{
  "model": "class-conditioned image diffusion model",
  "horizontal_flip": false,
  "arch": "uvit",
  "targets": ["largest"],
  "num_classes": 36,
  "hidden_act": "quick_gelu",
  "fused_qkv": true,
  "inner_norm": false,
  "num_experts": 4,
  "slots_per_expert": 1,
  "shared_expert": false,
  "patch_size": [8, 8],
  "width": 160,
  "batch_size": 256
}
Rows from block 2 of a small class-conditioned image diffusion model, named by matrix and row number. Rows with one number belong to one neuron. Each number is 200 + 20 x the weight over its row's rms, rounded and kept within 0 to 999. All counts start at 0. After the name is the row's rms in percent of the matrix's.
After each neuron's rows are labels from the 100 images, of 14848 (inputs lightly noised), where the neuron reaches its highest value: "top examples" is what is common among them. Only what is clearly more common there than usual is listed. The data: scattered letters and digits in many colours.
# fc1: MLP up (model.blocks.2.mlp.fc1.weight, 640x160), inputs 0-159
# fc2: MLP down (model.blocks.2.mlp.fc2.weight, 160x640, transposed), outputs 0-159

fc1.528,063,199,212,218,193,250,205,210,198,217,183,239,196,212,176,209,203,181,188,185,169,201,201,175,195,201,201,212,187,221,196,194,160,225,184,187,194,164,218,199,198,172,205,211,208,183,245,224,185,161,213,195,192,212,199,232,215,197,232,211,198,200,184,203,195,210,167,219,226,174,209,222,202,184,193,199,180,200,220,184,172,206,225,198,222,204,193,212,165,213,177,225,248,221,194,216,188,222,210,169,216,203,215,216,164,197,197,226,217,185,222,151,205,200,195,194,217,208,200,197,183,218,197,167,195,206,238,172,216,205,158,214,235,196,199,169,205,192,193,214,227,206,189,174,171,198,210,226,239,164,207,204,188,170,190,163,177,239,205,218,168
fc2.528,076,190,212,193,245,206,214,193,206,195,215,161,206,220,202,208,229,192,182,185,173,186,182,189,224,221,199,227,218,220,181,188,200,186,221,214,176,214,195,165,203,201,186,197,231,223,208,196,204,182,204,194,165,175,180,228,216,210,194,237,189,177,164,230,203,178,215,219,192,192,237,206,168,180,210,161,170,191,190,168,236,190,176,202,226,204,188,202,216,183,202,207,222,187,272,220,160,172,261,190,240,185,213,199,180,193,224,199,206,203,172,194,215,170,181,217,195,191,189,177,202,191,219,196,191,213,201,221,207,230,200,226,200,201,196,214,173,169,201,224,210,221,215,173,189,213,201,190,206,223,222,186,215,197,178,191,208,179,212,226,207
top examples: teal

fc1.60,084,194,179,174,194,173,186,194,211,225,208,195,190,191,190,200,181,162,217,220,193,204,207,188,210,210,203,213,201,205,192,175,216,216,193,199,195,200,192,186,190,176,207,226,213,194,205,193,216,185,198,203,190,194,174,172,203,232,177,227,185,207,185,228,186,195,212,203,167,162,215,191,149,171,178,234,227,184,215,218,216,227,192,199,189,239,209,202,173,182,159,224,237,168,196,195,191,204,216,170,199,207,227,192,181,214,241,205,192,179,203,211,180,190,221,181,165,182,187,178,185,195,192,144,204,191,222,194,189,177,182,210,222,213,199,175,207,186,190,215,204,182,174,239,179,194,223,228,172,177,193,272,199,178,213,238,188,160,198,191,197
fc2.60,114,224,205,207,207,218,189,194,167,205,174,210,198,210,204,207,193,210,171,160,174,199,222,182,225,189,186,188,199,216,194,217,199,159,226,225,206,180,202,213,213,199,192,196,208,193,196,190,200,186,216,202,231,170,203,222,229,189,204,199,190,188,208,194,177,177,200,196,199,198,225,234,213,161,198,142,202,227,218,210,216,172,188,200,230,190,180,185,247,189,199,197,204,191,201,204,205,226,240,208,213,169,179,216,171,154,183,183,221,202,211,202,225,156,170,228,245,176,212,174,214,214,203,217,199,242,194,219,210,183,206,200,165,212,207,176,185,200,208,207,196,205,157,186,188,225,165,199,200,208,152,160,194,202,186,236,231,202,223,208,205
top examples: teal; white; orange

fc1.236,090,220,218,193,197,196,209,221,229,206,201,224,237,200,211,196,198,200,221,204,204,209,192,254,177,198,198,191,219,188,173,205,190,222,197,191,209,218,222,198,203,183,239,212,158,231,214,183,189,160,205,199,197,235,147,222,218,220,218,183,180,227,201,242,231,208,184,217,204,194,222,208,185,192,186,199,232,171,222,153,190,224,172,182,212,234,189,230,179,200,193,183,205,222,203,197,168,208,197,187,218,228,192,250,192,214,223,201,172,194,201,162,180,163,212,211,198,189,180,181,191,197,207,198,193,200,224,199,194,176,205,198,203,197,219,203,181,232,190,163,199,186,205,191,197,216,237,209,157,216,227,208,194,189,248,209,193,211,201,194,237
fc2.236,121,192,189,209,184,179,193,175,191,194,193,188,214,173,196,211,219,197,228,165,188,217,213,209,155,205,224,205,220,185,185,197,228,177,217,194,175,215,209,185,182,171,213,208,201,184,169,204,220,249,179,194,169,211,209,188,213,193,162,171,202,177,193,192,189,192,206,216,163,178,182,232,203,168,169,205,193,166,203,187,219,208,201,244,202,187,222,169,232,193,213,217,212,165,197,172,226,215,191,186,220,190,174,232,203,176,195,241,182,247,207,154,218,191,180,201,189,215,210,215,188,207,212,168,180,208,192,206,183,228,218,192,185,190,160,189,210,197,187,175,186,208,213,202,223,218,209,211,201,209,244,191,218,191,220,159,205,162,180,217,199
top examples: black; blue; purple

fc1.77,119,209,228,200,206,205,222,183,194,186,205,201,214,196,183,200,190,203,171,210,201,187,185,211,186,199,206,193,180,204,175,197,196,211,191,188,192,205,201,216,202,198,190,183,185,200,191,200,197,191,204,197,212,218,195,230,192,197,229,197,183,203,206,212,176,207,196,198,204,179,186,230,194,203,198,209,205,205,197,203,185,158,222,277,288,249,229,217,190,201,196,203,199,186,209,180,182,198,203,197,191,198,200,202,196,203,193,200,195,180,196,194,203,223,195,197,187,192,193,201,204,100,95,143,183,211,217,233,211,210,210,200,200,188,218,207,205,183,203,188,184,198,199,193,189,211,196,192,194,192,205,213,182,181,197,196,210,208,190,212,193
fc2.77,126,190,214,203,195,222,197,222,179,220,212,225,195,215,206,202,202,198,196,187,176,210,207,196,217,178,190,197,168,194,203,176,218,188,213,217,186,210,199,171,183,191,182,235,173,223,204,210,181,184,182,208,202,166,195,213,202,176,221,202,200,197,202,192,190,191,186,190,211,212,203,197,226,190,212,194,210,193,205,206,199,178,210,247,269,254,224,221,222,174,214,194,186,197,227,194,228,210,189,205,200,183,214,229,201,196,206,219,197,185,251,161,213,195,159,194,245,175,216,199,181,166,145,155,191,229,228,231,229,224,229,187,190,232,206,201,189,219,228,208,221,230,172,181,199,199,191,203,184,197,191,183,179,236,188,196,229,214,213,187,214
top examples: teal

fc1.605,071,223,186,238,185,222,195,221,178,224,225,191,205,179,215,175,204,172,233,229,207,182,203,229,194,244,202,189,198,168,205,201,212,204,192,204,154,187,209,207,195,174,207,224,212,207,175,193,190,147,216,209,208,238,223,230,234,213,220,214,190,222,200,209,183,181,218,207,182,230,222,199,201,203,177,237,207,195,195,192,184,197,201,221,180,218,218,199,187,212,167,236,186,188,175,222,193,260,201,219,187,189,226,214,211,207,205,164,190,175,183,218,208,190,202,198,208,178,263,176,187,205,200,199,215,219,193,199,183,225,186,194,210,214,210,181,216,222,226,218,203,217,222,178,194,206,162,170,196,209,232,213,158,179,191,201,193,213,208,203,172
fc2.605,086,216,193,213,213,166,205,184,186,189,161,178,197,184,243,196,200,185,153,192,205,224,203,197,225,212,186,177,203,186,204,161,185,217,230,208,228,219,236,173,211,217,192,190,174,172,200,200,209,193,213,186,212,175,197,239,185,219,190,186,215,193,207,220,239,219,206,181,216,162,175,185,190,199,206,163,166,167,187,218,201,175,202,200,199,198,199,193,214,205,186,159,198,226,205,188,185,184,257,192,167,188,197,176,203,167,216,211,176,203,186,203,210,195,214,220,223,195,200,187,196,212,216,202,196,233,222,223,210,204,231,215,216,240,227,214,249,199,171,181,185,199,177,199,189,208,191,203,219,162,178,183,194,149,229,193,179,210,198,199,195
top examples: black; blue; purple

fc1.358,071,216,172,217,203,212,213,189,177,178,183,225,199,213,222,218,206,190,203,145,213,199,195,225,256,240,186,196,155,190,202,213,263,204,228,222,185,206,220,193,226,179,193,187,209,250,199,184,192,199,242,189,199,210,173,215,190,157,193,237,220,209,198,166,176,198,204,205,215,220,206,185,179,208,201,207,194,222,210,198,201,217,217,221,199,181,231,197,219,221,212,205,224,184,176,220,207,232,211,162,223,196,169,203,203,211,222,172,217,243,213,202,189,189,201,201,207,185,190,178,199,181,190,218,202,228,184,215,201,222,180,208,196,177,216,204,199,192,171,223,188,194,193,159,193,211,206,205,187,214,194,167,192,210,177,207,221,214,206,252,198
fc2.358,083,177,234,198,174,242,183,208,217,214,177,202,220,198,222,181,203,238,220,221,185,210,200,213,191,210,193,180,226,196,238,219,163,200,242,181,204,190,187,198,188,225,218,184,202,180,205,242,221,204,187,178,177,224,180,162,168,195,205,175,230,196,184,188,191,183,211,189,189,199,197,196,200,186,174,175,229,167,210,194,199,184,207,221,154,209,199,188,205,166,223,178,215,231,184,229,219,181,194,208,198,229,183,180,204,187,190,209,161,189,169,243,218,210,251,208,222,202,210,224,237,181,179,169,219,228,223,212,238,185,185,199,196,232,184,213,204,210,189,176,190,218,184,203,207,211,215,238,206,196,189,189,191,216,212,202,181,198,219,190,187
top examples: black; brown

fc1.433,073,192,208,151,219,215,199,211,172,219,175,203,218,177,182,190,186,167,185,239,209,229,189,158,207,194,222,209,203,229,158,217,227,196,211,164,203,219,190,175,193,199,222,229,202,182,201,219,184,172,202,194,227,179,207,208,193,209,199,188,212,208,178,224,177,231,187,175,154,169,228,205,183,165,199,192,222,203,216,233,206,205,191,186,179,229,195,213,217,191,197,239,196,193,185,217,177,171,215,177,214,202,206,212,206,210,195,195,191,197,184,210,183,181,206,204,183,194,184,231,188,233,235,176,191,227,238,197,219,175,172,226,222,192,190,160,210,171,181,188,196,174,219,211,157,218,207,218,182,170,186,244,223,193,217,198,199,216,205,187,216
fc2.433,092,181,218,187,183,215,163,192,213,171,204,199,218,232,176,221,182,211,203,194,187,186,192,188,213,228,228,176,207,203,173,177,186,181,194,220,200,180,183,195,221,203,218,199,221,198,199,200,206,190,198,235,236,178,228,173,190,193,199,225,205,200,215,195,180,160,183,209,177,187,218,186,189,202,183,161,241,203,203,195,201,209,180,216,222,163,228,199,194,184,224,239,196,200,238,197,197,217,200,231,253,192,205,183,222,183,203,179,191,183,269,201,210,171,199,197,226,184,197,176,184,222,219,187,196,180,220,196,179,216,225,213,196,233,220,228,180,187,217,206,225,228,195,176,211,190,210,216,182,219,172,196,174,254,163,216,210,194,226,203,201
top examples: teal; orange; white; pink

fc1.317,079,189,215,181,213,210,188,206,201,227,239,202,208,209,216,200,208,185,188,175,156,193,206,208,156,172,193,158,200,210,170,190,197,220,193,184,171,184,202,176,173,174,225,199,195,190,213,198,232,173,225,213,210,212,217,218,215,211,190,181,239,210,193,235,233,216,148,195,239,223,190,188,206,182,206,181,215,192,199,188,192,183,204,169,195,171,171,204,178,203,186,185,220,187,198,204,204,195,224,188,191,206,201,214,205,187,179,196,219,216,195,205,201,198,188,208,223,169,186,216,186,205,184,200,218,208,245,200,225,219,198,232,194,199,221,223,160,190,173,243,186,199,181,194,227,170,216,224,176,222,171,190,250,221,164,201,230,217,244,218,204
fc2.317,070,184,209,222,185,214,176,206,238,190,202,233,188,179,214,173,229,178,175,191,160,193,200,201,229,203,211,197,195,190,220,169,237,181,213,196,206,183,184,235,195,198,202,210,203,208,193,215,205,152,206,195,208,178,227,169,171,179,215,238,223,159,199,204,188,188,195,233,194,212,200,176,239,188,197,179,193,203,192,187,181,179,201,188,206,180,189,186,227,222,182,178,224,176,236,204,190,146,208,198,197,205,202,201,211,182,221,165,174,166,157,189,197,209,191,216,193,205,244,201,219,185,182,222,203,197,180,188,191,198,178,219,202,173,191,198,177,230,226,205,232,196,213,166,240,206,221,181,216,179,210,227,230,194,184,213,228,221,215,212,181
top examples: teal

fc1.620,071,190,248,221,212,217,205,208,196,208,225,202,226,198,221,225,194,216,195,195,219,212,169,154,232,203,199,211,197,200,188,208,255,212,206,168,222,211,208,186,220,162,195,195,199,201,218,218,200,181,230,202,196,192,230,206,176,220,222,208,210,204,200,254,179,204,203,175,204,187,228,226,208,217,203,209,204,224,239,207,187,215,232,191,229,216,179,154,202,194,205,217,227,186,189,202,199,193,223,184,217,187,212,239,182,232,238,236,198,188,197,222,218,206,215,197,173,202,197,212,173,224,168,172,183,204,233,201,211,223,164,232,224,216,230,200,211,201,192,208,222,177,209,218,203,199,216,208,190,168,179,189,191,160,192,212,177,191,231,224,224
fc2.620,091,181,213,209,196,224,191,217,211,217,201,216,228,187,154,209,191,186,196,228,174,215,207,181,195,205,214,176,178,179,224,174,189,185,196,224,185,198,204,223,165,198,193,211,190,210,190,209,199,173,205,233,232,181,219,190,185,180,202,226,213,216,232,182,202,184,194,200,178,170,217,172,199,180,218,194,229,217,187,201,225,225,175,224,204,209,243,211,162,181,206,245,198,193,195,193,212,221,182,191,246,186,202,189,206,185,177,201,205,182,232,163,201,155,191,185,215,205,210,152,192,202,213,189,183,216,207,181,197,226,249,208,252,232,220,227,193,222,186,213,180,218,194,178,200,212,216,189,189,211,186,208,210,251,166,211,202,210,227,204,211
top examples: teal; orange; yellow; white